Weights of a small self-supervised image encoder.
Model: 32-pixel images, arch resnext, norm groupnorm, activation leaky_relu, widths [192, 384, 768, 1536].
Data: trained on single printed letters, digits and signs in grey, bent and noisy, 1.7 epochs.
Rows from block 3, named by matrix and row number. Rows with one number belong to one channel. Each number is 500 + 40 x the weight over its row's rms, rounded and kept within 0 to 999. All counts start at 0. Numbers have three digits each.
# convs1: grouped (16 groups) 3x3 conv (model.blocks.3.convs.1.weight, 384x24x3x3), inputs within the group 0-23, a 3x3 kernel for each
# convs2: expand pointwise conv (model.blocks.3.convs.2.weight, 768x384x1x1, transposed), outputs 0-153
convs1.283:486497519491505495456510508503504496481523502513494504494436521517481461522478500480502484496499508489529488489508491524491460490512503455511495506514471482473515455527494476509456468484426509493503479523500525465527500509536553438499487496572505439504512475496491493486464533485513423624459431554494483525483546489511467496487501494507523498487489460514476534562419580500502524469450469537512456478478529505513481463486490518480475598506481537455498532538455487467548555464621583386592509511513530451493513510472498532464520495546497493449490524480544440643539442562495501497505491501489489476536499517584330720514463567516465489566494489470494512
convs2.283:457512470532497492577467500515547484527515495490498467472530594490569573452481554474518550467456421406490477496511527379460502545464513535522500513514482549486636483450434515461445552585470495518481604498484523579463505487528583518396515433536462527530497468492517461513511468549484582448470485477447500566498457519541490543557509465552560534552483525495510551556532524523537492470467483514474526524518551518450472508465485475523483499451489524552491521536455463
convs1.284:528505526497495507473485503525513488495492519475511482521480522536515458479499463533531507484471506483501508438501571488511447525508453534481456482522542471554474567550431465502556495565503512474521486534473473530509521546521610462439523449489524488448491496518482531526462485578514507458530526519511474557544489495467538493485515487489500511509495480438465483588525413567463505462516548512492475492547456523491469528523566503563550496447456538524460537495512376475598632434447550545466511488494506535494526488512515502468489524511461523470495529563465517482483434393514512491488495506497494503385544664509446370554526408476494533488502468548457467
convs2.284:498569490540465540455489492478450484504485499533474470518542503424422477438567484506455553537559539439577438490554501505506476532555561481508456531465444508511457481466471471462629434479500557530430468456446485507514474460473505591463500515531532414476487460482482492428456451471445475569451481597572475479451481578490494450540501423438484458475569454423532445524522428492442403489533518413565513469487474502510515504444534476494500486525531450485469491547495480
convs1.285:483525520519543488531501529531552507515474499519521505456545479514482516504476510495504503521527518507491506504501533475500460536479491476505512519486487483487507483452453562485508446487519514525491427537464516520463491511531505488500499489482522550475520470533524482507539486463438574569546445465525496469493580549460527490520500504521537499519515540485460422540502484507455425470528475544421524469525524520486454514510510501462516566474460488553459510498472438354368469656511499426474503495486497458524492475469519511508487515444485464540526500466407574565453426572508503505505498499490526513507379453428665533495388422502551522520467449520545535
convs2.285:502496474485549530512501510481471462500541469608466488395453497508456517488551520476463485520568545546490515491499496464496536515474578479489568501486540527513506540477508477477506526487506461560538443489522521539525462507564482477533551506468470494533483469546490560511426524483473544491533531439547546498511522472456479525507431553475515463500485591458464547513526495425514494439492427534490469642447498546519462580486488505528499502525474510460428500543569443
convs1.286:502480505435511546517533510513514476519489508510441532479473535478509543479523477498494484460503530528510508482509521502507480508455499514551480571461449465534479531546505582458418466545483497487479515507468496522502492478479343501596470481542497479498555492495544503481540446538564464479608506432488422503472511488532560453523511484481490516496489518441491509427442554453527491468556559498469552458478458508447507580500454537543508427493544453472479473457549420511598370479597398496597480506501505487529522490479498486510517500470467486528506436504547571516471557558493515490508500476505504477495457528400537584486487591496510531474531559486477515
convs2.286:570528477503500470521450468503469438445499537508508484547516504504479510513548460497460534534467539519441511493456494517493520477535465476452430545481540524574562542492465444520448500408565460519469538516511530464420541487475526550430561484540496479491491482541550479528515451482524497417432459543475462588495455550509560478514445540519494523440508505554528528467451490503558490505491486502526506542524522545469524475408478505507457515507529421483477496520474501
convs1.287:499512539512522454473478550508512476470490492457546560496437556464523454448465545483505472497498505525478499491525552461541480508528447489504503495475488490503470494503429533496456465452514505463489533460517471513451474454504529470413458474480505466489460509469504515511443506599515463511438500481514474560533470499473522480527483509434537520533490482473443533413519533549459560485505531450588499489511485524473482478479505507522491508477537509507510458543493420459514519474667546510471513461509450563451504443462530561427510506582485448485512472527547408567440523450492523489508502514490523528488569544513379689500585422496481560518520468512487529
convs2.287:488548517510500489641463525493460548530514506471582512523487514526513494454506554522523478462505487479480606465570492478483486468457505561488524554531456514513550497496518473457383554496446556547534508539517448465474507541490509488424416495534453481521500475522548524525538552480458505505491531490502530438476520581518478507555512456503483546507513485510523497505494538460557475514475525489425470511501466422541512486444485464494514548517463466519504584574552475
convs1.288:468582555549447507507489466502498537479501467488495472477568529506461459508493508446535583496478487525431470486561543534455490519443504500510513404546470498526515552423539451542412494569414478534493475455495528476511444564437502497508486517538526522460471482533535544509447549492477502502527471434518612377463482541524528532380567678556497488519435478486512507488518518488532510534478508477460525473487471523450521497468483500534474446504530530514458564440439502482506490493491500495515541472593449558439466530475459520467477509504544464454492556519474497506542445456537438500491472593538526493484495519541462501502486476493510520511489515524548452
convs2.288:490528465487443543566655515472518497573484459472571468494522452529552506560484576480533529489466485516504447494482503460487512541544460507494437465507484472488459522498506529552596496457523461440433476473501516513531518537457465416542510470499615532507473511466571448507500515505502423441481517521491416499478547507577496525505551530498513460514517493503471485512500473496463426526588453591528497518504474444505540559574555505540508539469516514520539543434488478
convs1.289:505508511486505483502451531508494491477523537521414528541447500560540500474515492509614471496522504463487486487642439478514554461501418462635345513419632513404503487570413496450614532459510485610441494572489476515496468472534492509425532531499544478528502446526497532509509408527474543496487510497507452456515516480458485559477475508533490489486471554527471477503476490504528497510509522469495566519490506514526509463488550494505491511557498442508472433470450486513522502484555511502487531582459523465556514449477539452478463545464468547480520477504479506488512480517526507495490546442512511493507461518530520543518479513459474514538521497512425509
convs2.289:544467480432454505505526447433519510538472517529505554518509500509491471490453566477474434547482442534544529496484495515448537538546530503514490500455534509476408526435512539461450536503541439505472511583511456484556503437457494467509476504516545552509473462498516529511480504495461445505454616532454586459432446430456517462496599469524517419482505500502597506512562551500516454577456558527594561559532523385448532479471510476552495500515509447440513447520503568
convs1.290:511511472487491494534488458483481530479493573506436499566508490476483489548461453501400466483504497594523494487434456447534460611528468535428485662482384501464552473443464568565392476452533524478484474493508525456556496486466566474485503476527593524510485475533481464504474542507487527426496590486474520489533468531495528477514472456520488482505588431494501491492501493505507488493501498484497512552511446502545526463513532479483477550525493505516470473510529477507549539510513505518477461480511514536385534443572528509522441541524496552468496490468475497522577597433484509496439556522452489508505493479451510575551495477499461561459548497454564548
convs2.290:502499560541515512548555522469527526549546468471462557502508476530400424511498444478469553482544563513563500484496480494473481446469571445561463492507467492548558560494505510536556459520458415475542507523573484519528513495509486515492484485444470545520470560491511533507452588559443499454495526495574499452480470497471430536527440495459515495522579474533475525501464540481492492497455518430453478539496450467500418502478458478421456468431527510492411513431511534
convs1.291:483502457540548462462505565554540469453470502473473512476463495543429501484540477488503507516566490466523480523449550525571453503558451528561559526508423438408428565548519507538566397387359516494529509500477505471486496544517502458479487493492461498466508459470495497512418490468532523513529553531514481558474472577480495462467549452558508498485609589482484509468506523517496541498508500515503453506524557486505466504493519517490490434399473575457502554615472525450505522504488512497509506527548487528552477426409434466478492509514523527516522474461508497510498527516530538500466504566434464478525554509525470516436471458461464469515494577500519539
convs2.291:531448500393577499507423535462444478477469474502485505507475518545530528560444494501479509486485481543507461474480518481433480519521504512524477464545427482498391546564456458498622496471550518486474485539486564444500491402475513538477504591489528523485509506474485448462483519543450505522546496463567509496479462495492458508511463572489536505451490508476498534488517550389495465560599494524490511486519406574419424505530544483508455524520506490547396519463516436
convs1.292:493563497484526528492461439491532515473491453554535546557412478524517566512482524566609493465474459541486526645567473476411534493534494561531461457453455569533629509525495435458423523572574542526489496481515527482496493432473551560504466505549466431489531519497535484530493527443461540550474442442471486522538512453449492485495593457442573498554443490494519491555492489480484491463514446462508510540470503480513515469479506494513541603484436505505517416439449483485526480484480503503503457581512528455416475522542519514459453532553466433447545521458458518506502463507492490507458492498516524535515518512472496518520486524468548544485500487470490498
convs2.292:514568509487494544418501509508565489480439510515501554494514516487591427515452531481465512469438432537469420538402536449426466493599485512516462481480516432510460490510535474483479532576483598436539496535492573468556482480442552498501516518537497511488464573507447564547496504548591477496532499510531465486552502554470500420525488552521513480524507537513541560489578437434469521484511479469451475477523499476535525498468479524524501508471513495434559440515555487
convs1.294:444458465462506462563465591499485550503510522453492514600504516446511506494491467539521509469476423508498492602468512444430494476543508431502546534578423537488456423524427428516520470563388550534486526484476514450510487504506511564472582486428533501558524482482468474563488484471514450505486456567453533533520475525610463425431493471473491432511429565517505524537492459500512517469545526525507466496469487507544476494448537463524528525423468530443536477520587492479548539492575493532541460531435549566482516548500488506521535468496489471539510472503448488529518474482436560522467564514525546433506468505461446529455504490464507531507506524561518534
convs2.294:499512514502472502538546449554494529486509453529570489481511416530504566539509466450473518523451502591480514445523470519471461526531536494529505534484505437476490443520502465542478514509477477527492541533540506533555483475496537445488479548525455505461502439544465549455532469477474561358429483454497498534425444509468512436508534504457444496458479532508553503574464492522528488470514506496483491492533498542492500558476372466441541535462478557468513524473512480
convs1.295:461536409481494487493511476526522525479488449582555554492445604529427551488486429490483399542441495532468434488453437583412478531457436520488492458533487524510575500551430481475494537423589514468480476515509480479459473541485527532515480465511565473531442558572493508488470504588488561513476594404511528487483529458452548508477461450531478499531475481489537474507499495466500486521488499497465504545486529538519524517542470505539557433526577531522532491512453493470486529491501528527569489512406500479519429528516471438610437577491487532472483522493458508462541501494565456502523516451524458525509521480487472469568513520558521506475486480475577482
convs2.295:578439475493605428524464522506558537524465509528486550516507505478458474487470447525549497514559504470562458522536448569563405474513498484540499492491507457563516601520546449531517479523542569458546457547514488536520409498533518536591525446485525527482466572566464507466516532565547462498570468575546468505510535514473533477563453484500517542485480489533461434487484604452448500456509532403524461493476550469538491524521456537524535543452534537553455540530510495
convs1.296:476470459484602500537436479488486489470535507442537544567471524463414549504477498526450486469512467482492545512433440533472414497528571460466491536439436523563554488515418415488404505569587506460524489491507476495512533443461456505536524502483552510550521472570516486477449482517525610533456451436494436524456507505474584474479495482502517528521459510502507511516520526495507420497516462528493513468490490519539509492482497494483505604454521552518544418582410509527509504516545541464507492470457435505473567505484489512521570542535482503386492482464510502513524490472508486454488518567547528544495497416466492506459476608454518553533497537475503517
convs2.296:586564569515521498473480447481541481451466443476481524479531532463478482582528480487450537555537496456480489549521511606431561544578509449540466518486458516545490510527483537533541470478476559449465457476600460446475418587569532498543469547509478462507496544490487433538481501526522568448451517486517452532464490444450505466515496497483480562477495564483476486502464499569437528569446502539513404523475496513524495487589444450519546510503480553464492492481491505
convs1.297:477549534429471495490560476480482474504524477491477525534512519532485543516430492410578506499505516511551499467633474462461547482597448497446523556486451530520568477444532505548464503489464515498512508470498521517496498474482537523522491456509563458478469548501465443539513530546470388542557591496507477516471484495525518456394525572571425506538611487483485492525507499496488502468484481485470521545529482502488483492491515502506507535569463433395616547575432465487499494515479496487494508420482539544438467517524512522552494415562548495455500537485439480532517591466508487463497529548494459499484502485464504497500482490488499465529436469408542549
convs2.297:469558451459439546515539487480537507548538563512491529486554510531522512507478508402457465486532541538442492483528553443448549483494512536370464482523467540473438493530561478506544516492571566463523544548469546504607567585484487483494508382495548486457514511430438503496490426461507461482464475507477514476525394478484493526514510574416456454487534532467506563471553547412491484531439514474462519471515469508495513485490513478558458541513489510506447542554533500
convs1.298:503466469481475511501557529473525482455525476472497492431545487533521565488474443482440493494538494506551453514375501447592454483547502522498480501579475505459449487443428461581592514452445514510480526493483488481495478576519569469557466516429505515538511546509499467491599469436454477487479585604509517507565486500501463468523490419494471531516582524512527499528479507501477491530488486454488497496537522510502477464520513496491504623464543453418454465591599505497503480524486505486495533496444457504548562475459568499501509460494463525585466450482456547462519528560531483536455584481512433483439483497478516493487530532529497459503421551495524497
convs2.298:503428451516614443404510498563469472512509453525500500537564477558467505559578465511468519508478515506471500552508496493537471500477510502437456546542490504409488481468567505537529485495467436517412455509477553496599363579520519475534478511489437430508488505455512488495555554521453516449523534532504548459441472433407511459515534483472414490474482525413519454540487505503498546540488477524451534524463506520532518498530415505581461523541541471564423541518475531
convs1.299:423531517540443442496505506470448525519465512463569510496506437621489527442424567458486534493499494495511486519504498443487459473536485469585482495522496603459446358495577464518515488530384501506491531468507550451488473545430547512433533451527542485461576516522455467561544467483527476515444483537445523533551535477567477467481498498529446459540478535525521492481522504537476496493485522530502546489499522525477479486477528459537551609456373508479502428487565505503523482524516505512476441567521474528523571486399563482461506488524468493543492454512506476448483544516481526521482525458521580477483470516477478511460544495459461547535464524495512528
convs2.299:525470550509394575502470552470484475532506489515550479459473465476464484488526571538458489534518480588467555496498472473564453555517538518556522462482542516515448495504505494469527514484537515451505554447529507434516498464487488439613508523470517480467577478481526459500517449516522509481440439455502524469466522553409507523519476534555480537460486490456567501539403479448499412510526551489508492463496457541544517461510427512550464513505450461489500475493544574
convs1.300:523466493537503514453531434503456496499495498446528509550470525484437493536587466501466510491432526581554457472471517481496502583542435411598428559436513622494433431404568535516466539489478482521444505482522538486471500525496540450486543456509554512488500510506551537504542521531587472473423542454498543472542484504436464503584584456430533465450577494495517504481501523471520508515484531469550467492537461497465518521501474487502523599375536568459531466575482489458516480534466489514493445493562504469465546516513545474487536512513440497503495450492507536491450501463448531503521461551492475505503451504470522498533489492496576473481486502439474556
convs2.300:504486420513566514449510506503494415469492480523523475445414544478504532529475449546513499619456560598527516520497539430569534467531510547457481537449489503499575496509570504478462490538534522528458451508544493502450470460458504510482510505501525528491539564452515492481535632492429463507414522556482500515516540445470553474538483424544461510502494504482429483452482451478460547503478570480515441543515522537540519518491519438407369528422464497514458468474496509